Rows from block 7, named by matrix and row number. Rows with one number belong to one channel. Each number is 200 + 30 x the weight over its row's rms, rounded and kept within 0 to 999. All counts start at 0. After the name is the row's rms in percent of the matrix's.
# convs0: first 3x3 conv, stride 2 (model.blocks.7.convs.0.weight, 192x96x3x3), inputs 4-7, a 3x3 kernel for each
# convs1: second 3x3 conv (model.blocks.7.convs.1.weight, 192x192x3x3, transposed), outputs 4-7, a 3x3 kernel for each
convs0.80,100,154,210,228,247,186,157,206,189,216,224,224,244,180,161,201,196,140,202,254,186,186,221,197,197,164,194,199,208,226,224,212,152,214,201,217,240
convs0.81,103,232,269,263,240,184,256,187,184,205,176,215,207,190,157,238,155,188,248,218,186,216,175,218,202,162,226,227,247,229,185,257,222,240,182,173,203
convs0.82,091,156,182,176,197,196,196,174,231,206,123,164,201,176,204,194,185,222,182,213,179,222,194,212,202,143,228,231,238,206,174,231,248,233,187,191,230
convs0.83,090,207,183,194,221,223,186,236,202,168,201,236,246,130,164,238,264,205,146,133,177,228,197,210,185,207,189,184,224,206,231,190,173,248,232,190,215
convs0.84,095,239,190,164,169,196,199,150,197,179,163,194,225,172,181,214,200,210,143,181,159,245,208,202,186,231,231,221,243,185,252,219,173,205,181,209,186
convs0.85,108,166,192,206,195,222,210,163,211,280,174,244,242,156,227,236,199,235,203,158,197,192,212,186,228,189,231,206,181,201,206,240,182,211,231,207,206
convs0.86,102,181,214,180,192,217,225,231,217,206,225,205,183,156,188,233,166,226,187,262,225,216,156,176,211,208,152,232,227,224,166,217,179,229,229,200,173
convs0.87,112,179,203,255,216,252,300,245,226,224,201,226,225,222,274,238,194,181,198,233,200,155,167,221,217,218,224,226,178,152,233,164,182,178,191,226,191
convs0.88,103,195,151,208,190,203,137,185,195,158,218,137,184,169,170,211,155,173,173,210,190,208,172,167,174,205,191,176,211,205,185,130,161,166,196,179,240
convs0.89,096,234,224,164,187,177,191,200,174,157,184,224,247,196,217,166,243,186,135,189,160,258,217,212,129,218,132,206,191,166,234,218,227,259,225,233,196
convs0.90,114,195,176,227,207,175,225,200,171,186,196,257,238,240,274,229,158,219,173,162,191,181,217,151,203,213,210,207,234,236,210,176,193,160,263,183,149
convs0.91,098,216,187,181,180,180,220,191,215,257,162,197,213,189,250,261,199,240,179,175,209,181,155,196,150,233,192,216,153,208,187,165,240,260,144,235,218
convs0.92,088,211,199,221,233,183,213,214,212,191,183,158,222,166,213,196,260,162,207,227,196,184,187,178,195,186,242,201,206,205,214,162,191,218,171,226,160
convs0.93,118,224,222,193,238,246,216,205,211,282,174,210,182,180,205,194,206,160,251,210,155,224,163,206,235,217,223,210,219,195,187,191,218,193,151,198,178
convs0.94,092,177,154,206,172,174,149,128,185,166,170,190,230,139,203,210,149,185,144,192,178,176,185,223,156,219,182,204,222,190,183,239,183,181,199,207,247
convs0.95,105,178,190,215,236,186,181,208,190,168,199,234,222,139,189,221,202,221,220,215,221,198,199,202,209,198,151,212,180,236,212,204,193,189,232,161,197
convs0.96,093,232,183,223,202,184,232,163,159,177,224,163,266,224,174,193,234,128,197,199,209,212,189,183,173,207,216,169,222,218,166,195,188,206,191,200,147
convs0.97,109,171,241,218,211,251,235,227,151,183,180,234,163,201,142,202,149,186,222,234,231,164,215,216,197,197,184,208,232,199,249,247,203,258,173,206,200
convs0.98,095,215,242,135,200,187,157,179,255,240,205,188,199,139,236,220,135,204,177,242,188,215,183,180,253,234,212,211,155,221,146,204,197,204,149,161,230
convs0.99,101,139,228,194,199,181,173,195,204,216,161,186,162,167,247,166,168,146,205,211,173,187,168,215,194,241,211,177,190,217,187,178,202,251,151,249,237
convs0.100,097,200,195,179,215,217,197,207,194,188,227,228,185,212,162,197,98,242,219,162,202,201,196,226,212,180,219,226,221,238,139,172,225,210,172,242,237
convs0.101,099,165,219,166,189,217,235,174,144,196,236,215,171,229,201,220,241,246,240,217,216,240,160,177,204,128,185,165,181,281,199,203,194,189,229,219,217
convs0.102,099,193,202,208,153,201,180,249,204,172,213,151,120,175,215,173,147,203,259,193,212,209,169,222,175,257,228,175,178,198,224,213,185,210,223,214,237
convs0.103,098,207,192,211,236,202,222,247,249,208,181,177,193,208,156,177,209,185,177,263,168,232,202,200,206,199,166,172,167,225,232,172,248,192,144,130,228
convs0.104,104,180,176,182,180,212,145,173,176,177,232,201,155,156,203,188,203,217,222,236,206,204,197,210,187,185,133,179,187,213,208,216,226,212,220,240,201
convs0.105,116,226,222,155,163,156,187,169,208,182,206,173,205,220,225,205,180,217,153,205,201,184,180,187,192,197,190,184,202,149,162,227,223,187,281,248,173
convs0.106,094,238,245,217,161,187,169,212,221,181,153,217,201,207,193,212,164,202,179,189,202,173,173,191,276,230,252,298,232,180,200,191,172,228,203,164,178
convs0.107,096,147,195,205,184,208,238,225,198,218,173,226,168,202,204,213,184,190,190,198,194,184,146,218,175,156,229,233,173,144,208,211,130,187,216,243,236
convs0.108,105,157,234,169,191,199,176,248,204,226,234,220,246,228,187,156,247,255,194,224,249,204,167,178,247,182,179,187,224,299,207,248,211,187,218,222,190
convs0.109,089,235,180,198,171,191,206,208,179,176,223,228,170,188,170,189,172,154,164,163,176,212,225,153,200,181,236,214,220,171,196,211,202,223,197,195,193
convs0.110,104,188,207,226,190,236,200,147,153,180,207,179,195,176,137,200,149,176,239,203,206,212,196,221,234,240,227,205,206,200,177,157,177,133,161,210,136
convs0.111,103,175,174,224,197,173,164,176,245,167,211,174,193,225,231,216,161,207,209,198,224,269,182,202,207,171,189,142,199,249,135,267,204,210,173,217,234
convs0.112,095,198,204,152,168,232,155,196,244,229,232,204,201,218,261,195,214,188,194,218,149,228,204,200,207,181,187,198,215,163,184,204,231,228,210,235,202
convs0.113,095,145,172,188,140,194,175,222,214,201,219,202,207,198,147,226,191,191,150,220,246,201,273,207,193,203,226,211,221,231,195,209,177,230,210,189,161
convs0.114,094,226,211,208,204,177,170,206,217,164,205,184,209,191,185,222,221,236,172,235,194,202,216,167,259,219,242,204,198,253,256,203,220,236,226,194,202
convs0.115,097,233,231,258,205,212,191,200,224,203,217,204,146,169,197,155,209,203,223,198,222,223,189,186,246,183,209,249,229,212,201,155,203,210,188,187,140
convs0.116,103,175,223,192,173,183,153,210,203,264,214,206,188,238,224,214,137,203,265,238,208,244,145,156,151,234,233,251,194,210,241,185,187,227,219,206,183
convs0.117,101,197,180,170,223,188,175,192,207,228,207,218,241,192,209,255,196,215,193,159,229,238,188,271,214,155,186,204,145,213,210,137,182,218,153,177,228
convs0.118,102,114,201,186,182,203,173,177,166,176,214,154,220,224,166,193,168,178,201,192,242,205,205,216,225,208,194,179,208,170,231,223,218,210,209,238,196
convs0.119,100,151,239,168,170,244,216,238,196,208,172,207,185,226,168,160,241,195,229,236,214,233,235,224,210,223,198,175,228,158,235,172,218,236,196,244,209
convs0.120,096,191,205,210,136,198,209,167,147,172,172,201,186,146,203,176,184,155,190,225,154,193,190,210,222,226,193,252,188,197,216,230,216,265,232,180,196
convs0.121,114,191,228,190,190,225,203,204,201,191,226,213,216,204,204,254,241,216,217,207,160,239,155,235,240,210,200,197,171,176,165,196,236,210,213,220,218
convs0.122,094,197,196,176,173,192,211,182,188,169,220,205,230,203,204,178,173,217,193,236,202,135,214,209,217,239,203,199,204,211,217,236,218,213,166,213,194
convs0.123,094,242,180,197,255,204,206,192,216,191,225,161,217,179,207,165,199,209,196,195,214,227,191,200,177,222,155,219,185,251,176,148,171,151,165,224,221
convs0.124,089,230,222,200,236,207,208,198,170,196,129,202,245,211,166,212,217,171,204,189,222,205,220,231,176,175,214,203,184,205,208,186,218,206,246,161,194
convs0.125,102,244,160,198,223,225,199,209,202,192,245,165,219,170,197,207,174,228,183,218,189,216,222,191,207,250,146,203,193,267,252,262,206,264,199,220,230
convs0.126,111,188,192,165,205,177,184,222,147,123,146,199,198,195,161,198,191,199,249,180,177,191,251,187,128,169,253,157,223,145,193,179,226,203,208,189,208
convs0.127,091,135,207,266,193,182,181,219,194,194,122,181,156,248,230,113,185,163,212,221,187,181,220,176,195,162,217,193,234,199,235,222,196,213,237,188,164
convs0.128,098,212,210,260,214,179,249,200,232,184,177,190,203,172,181,240,233,231,235,233,173,285,267,166,236,266,225,180,202,129,184,189,174,212,215,227,183
convs0.129,091,199,172,225,194,190,190,198,238,217,228,208,227,155,177,170,178,210,214,172,180,171,166,156,196,236,210,213,235,163,201,182,214,186,222,167,169
convs0.130,110,169,184,211,198,150,187,227,167,186,211,151,209,177,185,247,117,203,225,187,207,243,227,211,195,208,210,162,237,205,204,219,143,220,227,201,208
convs0.131,092,187,209,272,154,187,185,170,231,257,209,192,191,200,158,157,220,181,212,170,147,196,188,196,202,241,233,244,175,177,209,240,235,167,227,218,220
convs0.132,100,226,194,183,225,188,234,222,225,236,216,160,169,212,169,195,278,212,226,202,218,200,171,189,176,171,169,180,242,203,192,223,188,208,183,227,153
convs0.133,100,206,180,163,207,184,231,183,177,249,198,140,134,211,153,216,246,239,204,220,193,236,214,186,212,183,171,177,249,216,169,136,183,196,185,159,185
convs0.134,091,178,229,237,188,157,222,158,166,240,192,179,172,193,182,154,226,231,229,199,154,222,160,175,186,269,202,209,203,188,226,204,199,187,215,223,240
convs0.135,102,206,223,228,219,182,249,218,175,189,215,197,213,199,160,193,187,245,173,173,169,219,136,203,221,181,174,242,172,206,199,185,237,235,201,160,136
convs0.136,113,209,173,203,217,222,191,171,207,235,188,192,219,268,255,198,178,157,194,209,215,187,134,208,206,180,151,237,179,229,233,211,205,187,211,222,183
convs0.137,103,221,169,177,212,219,238,216,238,239,169,230,221,180,210,177,166,238,214,165,175,175,216,173,202,224,188,184,207,199,211,170,188,153,179,206,202
convs0.138,104,192,143,208,200,137,175,170,216,196,182,149,218,157,207,172,218,228,202,248,174,157,190,170,209,192,181,224,220,260,222,220,189,191,190,208,251
convs0.139,100,233,178,195,230,211,198,173,208,185,190,203,160,234,214,204,184,166,195,176,177,192,279,248,210,204,162,188,186,142,151,186,227,210,167,217,218
convs0.140,107,221,139,212,219,183,177,180,192,129,201,204,193,232,237,197,207,228,236,206,195,171,183,175,230,220,182,187,204,223,210,211,215,148,197,247,204
convs0.141,113,188,212,209,252,211,165,121,196,229,122,224,191,167,238,198,199,220,245,216,211,192,147,178,163,100,171,214,212,181,232,189,197,262,250,224,244
convs0.142,093,240,202,214,223,233,223,191,203,156,234,228,195,202,219,197,200,162,194,167,179,190,200,172,202,159,151,207,227,219,173,170,206,242,200,149,187
convs0.143,106,193,213,198,175,248,164,216,222,233,182,239,214,190,196,165,203,234,164,216,267,196,195,206,171,167,159,130,185,207,219,183,223,210,190,237,204
convs0.144,107,221,177,203,218,212,197,250,230,206,133,244,205,195,207,248,243,189,218,186,174,192,225,163,176,212,247,197,174,189,239,171,216,262,221,249,240
convs0.145,097,210,221,230,204,252,189,183,252,125,156,259,226,221,179,184,194,200,170,218,161,181,192,164,215,253,201,191,225,202,186,178,198,227,182,169,176
convs0.146,103,181,150,200,167,221,227,212,168,180,219,198,194,145,240,221,147,228,204,203,223,242,185,230,185,176,159,179,167,254,197,195,210,198,184,213,223
convs0.147,102,166,254,216,201,197,210,177,205,222,225,216,214,226,187,174,232,230,175,211,180,175,222,208,185,172,193,178,183,200,217,185,188,275,180,207,207
convs0.148,098,194,194,199,182,212,215,192,195,247,164,216,240,234,184,251,196,166,148,135,176,161,147,178,186,260,164,189,221,180,140,195,155,147,211,193,178
convs0.149,109,200,284,253,272,170,249,251,196,188,201,283,268,211,191,211,229,170,181,199,189,218,176,167,187,249,210,207,173,187,176,189,188,216,226,184,184
convs0.150,104,188,204,180,195,192,145,202,163,234,163,188,189,160,179,212,209,140,209,169,212,222,200,188,186,211,148,177,175,188,178,164,217,161,230,236,175
convs0.151,110,203,199,209,224,190,182,195,169,138,209,190,265,253,197,222,220,277,169,230,216,166,180,190,228,191,230,246,157,185,209,235,199,230,210,234,171
convs0.152,089,198,248,225,137,256,226,211,217,201,185,184,228,243,186,176,241,198,160,249,195,176,223,210,188,200,128,195,206,154,250,198,184,197,202,219,241
convs0.153,094,199,206,196,152,171,201,142,179,195,229,220,161,203,169,187,165,198,226,225,149,230,192,170,209,228,192,186,182,235,197,184,202,147,227,192,226
convs0.154,108,218,216,237,192,235,201,206,222,190,199,183,199,210,193,200,203,229,217,259,186,192,187,201,223,194,194,224,214,242,200,165,161,217,140,201,188
convs0.155,093,200,187,213,156,152,226,211,197,211,193,174,186,212,192,164,170,204,182,176,179,183,213,181,202,198,176,171,220,201,234,187,223,227,276,221,195
convs0.156,106,155,185,254,228,208,181,219,135,198,248,210,229,218,144,234,208,169,196,140,238,234,185,180,203,220,195,210,234,176,206,237,220,224,170,218,149
convs0.157,095,184,185,160,168,217,187,236,189,187,169,143,186,180,177,256,238,239,202,228,251,186,158,218,204,214,172,200,161,169,172,185,212,211,133,211,271
convs0.158,115,261,177,219,184,199,200,188,186,134,205,211,230,255,199,259,248,269,214,190,205,238,193,193,241,198,169,189,164,212,221,201,171,223,209,143,217
convs0.159,109,192,166,202,163,188,249,84,208,276,189,132,185,168,200,209,154,296,245,253,189,156,171,192,146,185,217,211,195,194,248,188,192,241,173,180,176
convs0.160,104,168,203,228,190,229,231,199,205,204,222,179,178,201,197,225,206,206,213,163,199,196,173,192,175,219,246,184,152,197,286,188,248,271,184,188,216
convs0.161,100,245,165,144,187,196,190,302,224,248,252,266,184,246,193,172,163,279,207,212,193,192,181,184,187,179,185,220,183,178,243,189,198,218,178,170,257
convs0.162,110,190,203,173,205,190,181,185,213,186,224,175,181,269,199,217,196,185,156,254,189,235,208,174,212,248,207,176,239,183,196,178,182,203,201,211,204
convs0.163,115,219,243,207,250,189,150,216,200,212,200,186,141,199,196,193,154,164,220,219,150,191,190,164,269,165,175,229,207,203,220,202,203,230,234,183,171
convs0.164,089,237,198,157,172,149,158,190,158,185,125,221,172,177,198,272,209,194,194,172,215,166,205,216,189,235,191,222,205,173,219,231,174,249,169,213,181
convs0.165,096,200,197,186,157,215,222,202,221,192,220,170,222,197,185,208,202,186,198,207,179,169,218,200,180,207,209,221,179,225,256,195,169,159,166,237,233
convs0.166,103,212,206,192,170,227,210,207,205,202,195,187,123,231,222,192,184,217,174,214,193,212,235,196,188,226,166,151,208,138,185,173,217,233,182,195,175
convs0.167,101,240,206,207,231,258,195,159,193,174,263,213,232,211,170,240,176,215,248,208,186,219,101,205,248,190,173,194,224,256,139,141,165,212,200,175,174
convs0.168,108,176,160,173,246,192,219,167,185,248,199,168,206,173,166,229,146,219,255,207,218,154,182,184,217,183,216,205,220,257,207,218,185,132,217,185,161
convs1.80,095,185,257,291,188,182,186,177,216,241,232,173,224,192,172,189,200,220,199,208,177,175,196,246,203,220,208,282,183,227,196,209,165,231,200,204,207
convs1.81,106,175,177,183,208,163,207,193,192,210,178,223,216,154,176,156,190,179,176,220,171,216,247,177,232,253,234,156,200,259,231,251,258,229,186,243,191
convs1.82,094,202,188,213,265,128,329,239,195,208,199,174,256,230,168,183,226,190,240,223,195,197,191,185,215,130,177,209,203,234,175,162,178,214,156,168,177
convs1.83,096,221,203,201,206,215,165,155,141,179,204,152,218,190,197,188,198,178,236,166,176,174,261,190,216,251,215,218,200,216,179,174,239,226,226,185,185
convs1.84,093,186,204,167,207,202,226,165,229,210,248,180,188,181,183,206,131,184,217,193,192,170,215,155,198,183,241,215,191,167,233,250,210,243,189,171,201
convs1.85,108,241,218,164,143,193,259,209,204,227,206,188,171,152,180,178,211,221,188,193,188,135,178,174,197,233,204,251,238,244,131,237,192,326,212,229,224
convs1.86,099,160,217,194,219,172,209,194,88,219,227,255,240,197,245,192,244,189,231,183,181,194,196,160,227,234,197,202,112,181,197,271,182,185,254,138,152
convs1.87,107,218,237,223,182,257,190,181,222,203,210,173,200,186,218,173,212,193,212,212,216,276,205,171,193,205,243,196,228,161,183,139,227,242,240,237,160
convs1.88,107,204,232,176,227,169,166,219,226,214,185,225,196,191,210,210,211,182,210,186,132,209,201,193,190,205,214,183,183,158,218,175,234,220,195,156,170
convs1.89,093,162,184,212,220,189,256,185,165,253,168,185,155,207,188,243,201,227,197,229,210,233,199,226,179,200,176,187,174,194,236,201,181,147,237,227,165
convs1.90,105,180,188,256,203,189,242,204,235,188,159,170,214,207,225,178,198,204,225,147,209,188,195,287,278,240,234,215,197,234,194,208,257,168,209,214,181
convs1.91,098,186,236,183,205,239,182,212,177,175,173,166,224,179,229,205,210,231,203,181,186,175,229,224,211,211,181,196,192,185,226,233,215,206,249,228,235
convs1.92,097,165,205,151,136,240,239,214,180,203,162,177,269,161,216,223,165,221,143,227,205,188,199,191,199,215,250,243,229,148,253,148,208,300,184,234,144
convs1.93,112,204,206,197,216,231,214,228,173,206,173,237,173,207,194,204,192,221,223,206,169,262,157,162,173,205,248,170,209,145,192,199,227,224,202,231,199
convs1.94,094,195,194,208,198,222,177,204,187,214,183,189,197,175,244,221,219,171,203,208,184,222,187,213,226,169,149,160,169,152,148,199,153,168,149,152,170
convs1.95,100,167,203,228,178,218,189,246,181,191,163,235,198,243,196,202,169,214,191,165,200,200,191,187,199,202,184,207,177,230,189,206,199,207,260,231,243
convs1.96,094,193,169,217,208,158,176,199,206,79,177,216,254,207,200,222,199,220,244,146,198,160,189,211,216,200,229,202,210,240,158,179,170,188,258,215,235
convs1.97,112,198,222,193,235,209,231,247,200,184,191,208,203,233,191,216,212,181,169,201,217,215,230,174,244,234,194,168,184,181,207,218,195,107,194,174,200
convs1.98,091,243,134,266,207,131,203,129,244,192,268,143,219,229,189,202,250,221,180,195,194,221,174,201,200,215,179,177,147,184,226,201,144,189,203,182,223
convs1.99,100,200,193,182,231,158,268,201,173,209,231,176,223,194,144,234,269,195,181,239,201,238,162,160,202,253,129,177,147,165,184,202,211,139,202,213,196
convs1.100,097,194,132,197,231,193,245,170,233,169,170,148,271,233,237,193,187,176,166,208,173,126,199,244,192,231,171,198,224,182,189,196,202,166,223,178,167
convs1.101,103,201,181,200,219,169,204,221,197,252,217,248,213,223,199,183,196,173,194,203,187,207,214,223,218,238,198,204,219,215,237,197,150,209,254,209,246
convs1.102,109,244,195,257,167,158,195,240,217,140,223,225,210,217,237,172,197,216,219,202,220,191,192,194,217,202,181,171,217,174,206,169,208,169,193,167,181
convs1.103,096,226,208,206,220,230,254,167,234,145,194,199,214,157,174,201,214,215,244,193,191,182,201,248,202,218,171,163,179,236,192,198,234,210,196,163,187
convs1.104,106,167,158,230,181,197,232,236,199,205,161,192,172,195,221,220,185,186,189,206,163,220,175,195,250,189,217,161,167,205,166,211,197,258,193,253,268
convs1.105,114,202,175,159,257,189,237,177,221,200,185,174,192,171,210,168,220,212,214,239,234,166,217,192,199,168,183,216,174,201,197,184,180,199,192,206,220
convs1.106,095,208,252,237,215,236,113,180,218,208,219,230,221,212,207,198,202,205,213,148,196,204,182,145,183,174,161,183,192,208,172,212,188,166,176,210,197
convs1.107,098,133,169,159,204,199,216,244,241,156,166,245,209,207,148,227,201,266,236,225,221,192,176,137,186,206,231,208,230,229,186,253,264,181,192,189,187
convs1.108,106,200,200,200,176,206,180,173,188,212,188,239,127,176,238,217,181,188,206,160,192,205,249,180,180,220,255,232,149,224,212,203,164,175,163,199,215
convs1.109,089,220,230,249,171,238,164,172,214,204,193,202,204,200,260,119,235,236,233,171,166,234,216,240,188,205,162,204,201,176,229,234,232,226,187,196,190
convs1.110,109,239,180,214,280,250,203,191,173,209,172,201,199,209,210,225,211,209,180,229,189,192,174,173,195,228,209,143,222,180,229,227,193,186,170,183,252
convs1.111,099,189,209,209,246,232,246,234,202,208,184,204,205,151,250,255,204,195,227,163,252,159,177,195,236,208,217,219,174,131,208,209,216,221,203,204,245
convs1.112,094,157,209,193,174,156,173,221,248,226,152,270,206,205,194,200,228,163,226,241,217,176,184,179,188,199,171,188,157,209,152,211,229,113,223,189,185
convs1.113,093,242,138,249,208,256,199,186,197,234,185,162,162,211,163,219,174,224,200,185,185,242,230,117,172,225,246,147,173,190,197,213,137,252,192,231,171
convs1.114,096,202,169,241,251,233,125,144,248,222,307,127,178,206,167,204,185,203,209,199,205,162,165,218,232,267,190,227,212,169,197,233,227,274,204,211,212
convs1.115,094,196,229,182,168,243,167,251,219,171,154,219,199,247,230,199,173,189,251,148,171,193,191,212,200,227,213,199,215,182,183,215,172,208,218,195,192
convs1.116,100,255,213,236,229,243,192,172,248,197,210,200,154,180,202,193,202,216,178,212,158,246,219,167,205,186,189,168,198,177,229,165,211,223,188,228,223
convs1.117,097,220,233,214,217,240,196,239,188,174,195,163,159,198,189,217,166,196,225,147,153,187,153,225,220,230,185,253,223,243,94,183,177,243,226,191,203
convs1.118,100,263,204,172,254,224,129,207,208,124,220,192,163,269,177,212,217,197,225,220,238,227,247,218,171,190,230,173,149,192,172,179,143,197,212,239,186
convs1.119,101,187,212,239,215,223,191,190,145,207,197,165,209,185,164,274,174,208,197,228,183,171,227,222,143,211,206,272,145,242,203,241,207,175,198,199,227
convs1.120,096,150,229,155,193,215,201,139,169,206,194,206,227,208,160,228,141,172,173,189,250,221,197,218,230,218,166,174,155,188,171,153,152,163,193,162,243
convs1.121,111,200,161,172,214,201,223,275,213,213,212,203,198,148,170,195,223,189,176,236,215,224,236,219,209,217,178,176,185,259,284,160,189,204,194,228,105
convs1.122,094,218,186,176,149,242,209,180,262,160,251,159,214,206,228,269,187,142,217,184,203,209,181,182,196,200,238,222,178,171,242,248,222,154,219,180,201
convs1.123,093,221,208,179,212,226,175,194,199,237,183,239,209,203,213,193,224,186,218,197,173,194,133,240,117,272,216,164,260,218,167,226,132,202,174,144,211
convs1.124,093,218,214,173,188,184,179,168,230,188,232,184,178,206,155,144,248,215,194,193,182,210,199,133,178,191,192,192,248,222,221,170,199,253,235,221,260
convs1.125,099,202,193,264,163,191,201,183,200,226,153,177,181,185,235,188,231,182,219,170,176,163,183,249,182,169,206,204,211,215,219,170,208,216,188,177,192
convs1.126,110,183,125,190,194,239,187,257,144,178,217,178,198,214,181,219,230,198,190,161,184,290,181,156,173,217,164,180,189,261,246,253,236,182,158,206,263
convs1.127,094,250,195,220,132,224,195,221,128,184,207,223,156,247,214,178,221,176,209,238,197,222,231,238,180,171,195,171,236,201,254,225,231,210,178,198,195
convs1.128,098,267,216,188,246,208,181,236,213,173,213,190,193,204,165,223,160,272,215,208,183,173,309,252,228,229,211,242,187,150,211,191,163,202,197,187,174
convs1.129,093,153,135,201,226,173,204,176,177,198,162,209,194,188,176,196,191,200,177,200,232,226,177,213,189,194,190,226,149,202,168,225,223,181,235,205,209
convs1.130,106,194,207,237,204,226,250,201,193,158,228,160,215,198,246,222,210,183,212,178,157,204,139,184,141,140,200,175,253,160,255,212,210,140,207,200,214
convs1.131,094,172,186,192,184,239,229,248,177,150,196,197,203,189,201,175,219,194,246,199,187,218,217,171,196,187,226,245,203,214,124,170,188,153,208,175,160
convs1.132,098,202,209,227,197,209,140,203,174,190,208,160,226,219,222,222,184,193,158,197,226,197,241,211,222,144,247,278,228,150,217,180,201,203,172,226,161
convs1.133,096,188,140,203,157,208,209,261,178,201,168,194,246,193,172,148,151,235,198,150,143,230,146,276,139,157,202,188,199,198,204,191,225,253,184,194,220
convs1.134,094,248,141,193,218,228,192,247,141,183,125,230,164,223,195,176,174,224,195,170,247,265,180,208,258,212,192,151,202,199,230,173,175,203,188,217,195
convs1.135,099,159,171,169,253,226,221,213,222,244,130,236,159,233,232,169,170,197,204,180,183,199,173,202,188,206,166,177,167,196,207,197,176,220,237,176,183
convs1.136,111,184,192,210,205,171,229,179,215,229,170,235,188,205,191,174,223,185,216,223,214,199,224,208,203,212,198,199,211,178,134,186,237,203,264,172,238
convs1.137,106,197,245,179,169,213,238,199,201,265,185,265,177,211,193,190,191,212,197,241,231,169,178,259,230,193,220,244,206,192,193,200,215,204,220,203,238
convs1.138,099,172,149,242,203,212,192,162,227,271,193,158,252,210,187,175,216,206,224,205,212,211,217,193,230,195,216,193,180,174,156,159,212,210,195,189,182
convs1.139,099,206,207,203,186,214,198,219,156,232,209,183,152,161,170,222,208,197,190,261,207,199,205,186,207,209,192,219,206,196,160,191,155,173,210,222,210
convs1.140,100,202,162,159,199,201,226,151,221,172,233,186,204,178,263,149,215,199,239,167,188,226,211,201,194,209,176,165,180,223,237,198,233,182,193,226,192
convs1.141,114,176,213,192,196,213,186,193,244,205,215,200,191,215,206,216,220,197,162,213,185,195,234,211,146,234,193,175,117,196,143,195,193,181,202,173,189
convs1.142,099,188,242,200,244,236,238,213,223,173,149,231,218,232,181,240,161,236,201,220,226,184,200,190,183,237,199,204,240,192,249,212,204,181,217,202,199
convs1.143,106,186,218,194,173,191,194,195,144,218,174,227,177,199,194,214,211,191,132,161,193,136,221,189,177,170,193,226,204,253,218,286,217,176,234,227,138
convs1.144,106,208,182,212,176,156,250,184,177,180,147,179,155,182,128,235,216,182,185,242,192,210,184,156,235,236,165,191,183,215,176,275,195,181,223,176,279
convs1.145,098,187,175,196,200,242,253,254,137,181,219,182,188,189,209,214,214,194,196,222,201,166,168,229,225,202,173,179,213,237,244,220,183,195,170,220,221
convs1.146,098,154,248,217,183,140,161,226,172,265,195,257,193,214,135,232,161,201,168,202,239,206,152,183,174,218,243,209,221,173,176,179,138,229,194,206,165
convs1.147,105,198,223,157,191,244,189,223,276,185,185,189,210,203,202,246,174,232,165,208,182,240,219,162,200,201,255,197,188,200,174,188,198,208,170,198,168
convs1.148,099,212,163,216,186,215,196,186,179,210,208,226,137,175,193,212,159,216,245,218,250,188,164,211,234,193,199,183,143,235,184,173,249,189,218,196,223
convs1.149,111,217,183,234,180,284,180,217,203,217,205,218,198,236,213,200,193,192,220,207,194,226,171,212,210,174,198,192,241,196,205,198,173,214,182,289,183
convs1.150,100,206,159,149,200,216,194,237,217,206,202,220,195,215,190,209,225,199,230,173,172,209,165,232,233,184,186,247,224,163,205,223,221,223,207,215,209
convs1.151,111,206,212,189,204,200,183,196,199,159,221,200,225,194,111,220,160,219,220,194,208,172,213,200,187,213,213,205,171,222,207,203,236,173,192,208,264
convs1.152,089,189,166,179,206,137,220,147,247,220,210,233,181,193,147,183,220,223,231,172,205,155,184,182,180,161,186,179,231,234,186,226,228,152,205,159,201
convs1.153,096,193,149,142,217,169,247,261,239,174,218,188,167,177,271,214,202,219,187,238,229,194,192,207,203,219,177,176,196,195,243,158,194,247,175,160,196
convs1.154,106,206,169,253,193,153,224,239,235,170,215,217,253,196,156,153,227,184,225,162,220,197,272,211,234,201,293,246,165,190,168,220,181,220,254,175,214
convs1.155,094,222,239,176,160,117,139,200,210,248,195,196,227,268,171,256,174,168,162,214,193,218,241,209,218,208,263,188,133,151,222,199,263,238,175,199,195
convs1.156,103,186,207,246,233,148,200,176,207,221,187,165,193,206,214,166,188,206,197,203,165,158,214,225,221,198,176,246,193,163,181,187,162,191,169,208,220
convs1.157,101,175,237,160,166,238,265,161,199,199,240,161,171,233,228,201,233,230,155,136,182,185,182,225,202,225,221,183,237,236,154,210,227,170,239,191,194
convs1.158,110,226,244,183,191,189,184,153,233,233,223,207,182,160,255,199,229,204,205,211,229,199,209,192,174,184,179,203,198,251,188,211,232,230,188,145,182
convs1.159,109,152,156,214,205,201,193,151,210,200,232,170,233,207,176,200,260,176,232,213,267,211,258,207,205,187,193,171,181,275,242,275,209,269,204,238,188
convs1.160,102,183,196,206,192,209,128,217,196,259,183,220,200,188,207,225,178,210,191,161,159,205,133,171,192,220,194,168,216,176,246,218,265,195,212,289,152
convs1.161,098,230,192,221,204,218,242,219,199,177,182,209,176,236,208,221,210,211,199,202,204,201,198,152,193,191,207,177,212,164,210,225,226,210,152,216,226
convs1.162,115,239,193,208,204,184,271,237,175,258,174,240,181,182,216,187,151,175,184,172,200,175,189,178,166,227,149,163,168,165,223,198,200,148,120,245,205
convs1.163,115,218,177,227,169,207,188,203,177,208,204,213,202,206,224,224,203,213,197,183,178,165,159,216,259,143,210,236,252,171,237,204,240,140,193,175,156
convs1.164,094,167,197,201,230,133,217,227,168,174,210,152,184,226,152,209,176,208,209,253,220,190,188,175,197,194,166,166,198,182,177,194,218,208,206,196,258
convs1.165,093,257,206,230,203,217,190,216,191,176,235,252,196,233,189,201,221,227,177,200,142,174,235,235,203,151,139,178,222,255,168,197,176,265,241,185,174
convs1.166,100,136,279,234,198,150,242,201,182,181,247,204,225,217,165,154,235,214,224,191,198,194,166,223,224,213,205,213,266,182,221,212,192,165,205,135,199
convs1.167,093,190,252,155,142,275,187,182,189,212,200,226,223,176,229,264,174,167,141,232,218,156,241,293,238,186,209,225,221,207,200,194,240,210,196,234,208
convs1.168,108,230,200,190,170,202,174,222,209,159,213,200,214,197,205,200,232,214,224,196,195,189,221,198,194,189,206,203,188,268,195,220,186,257,221,232,215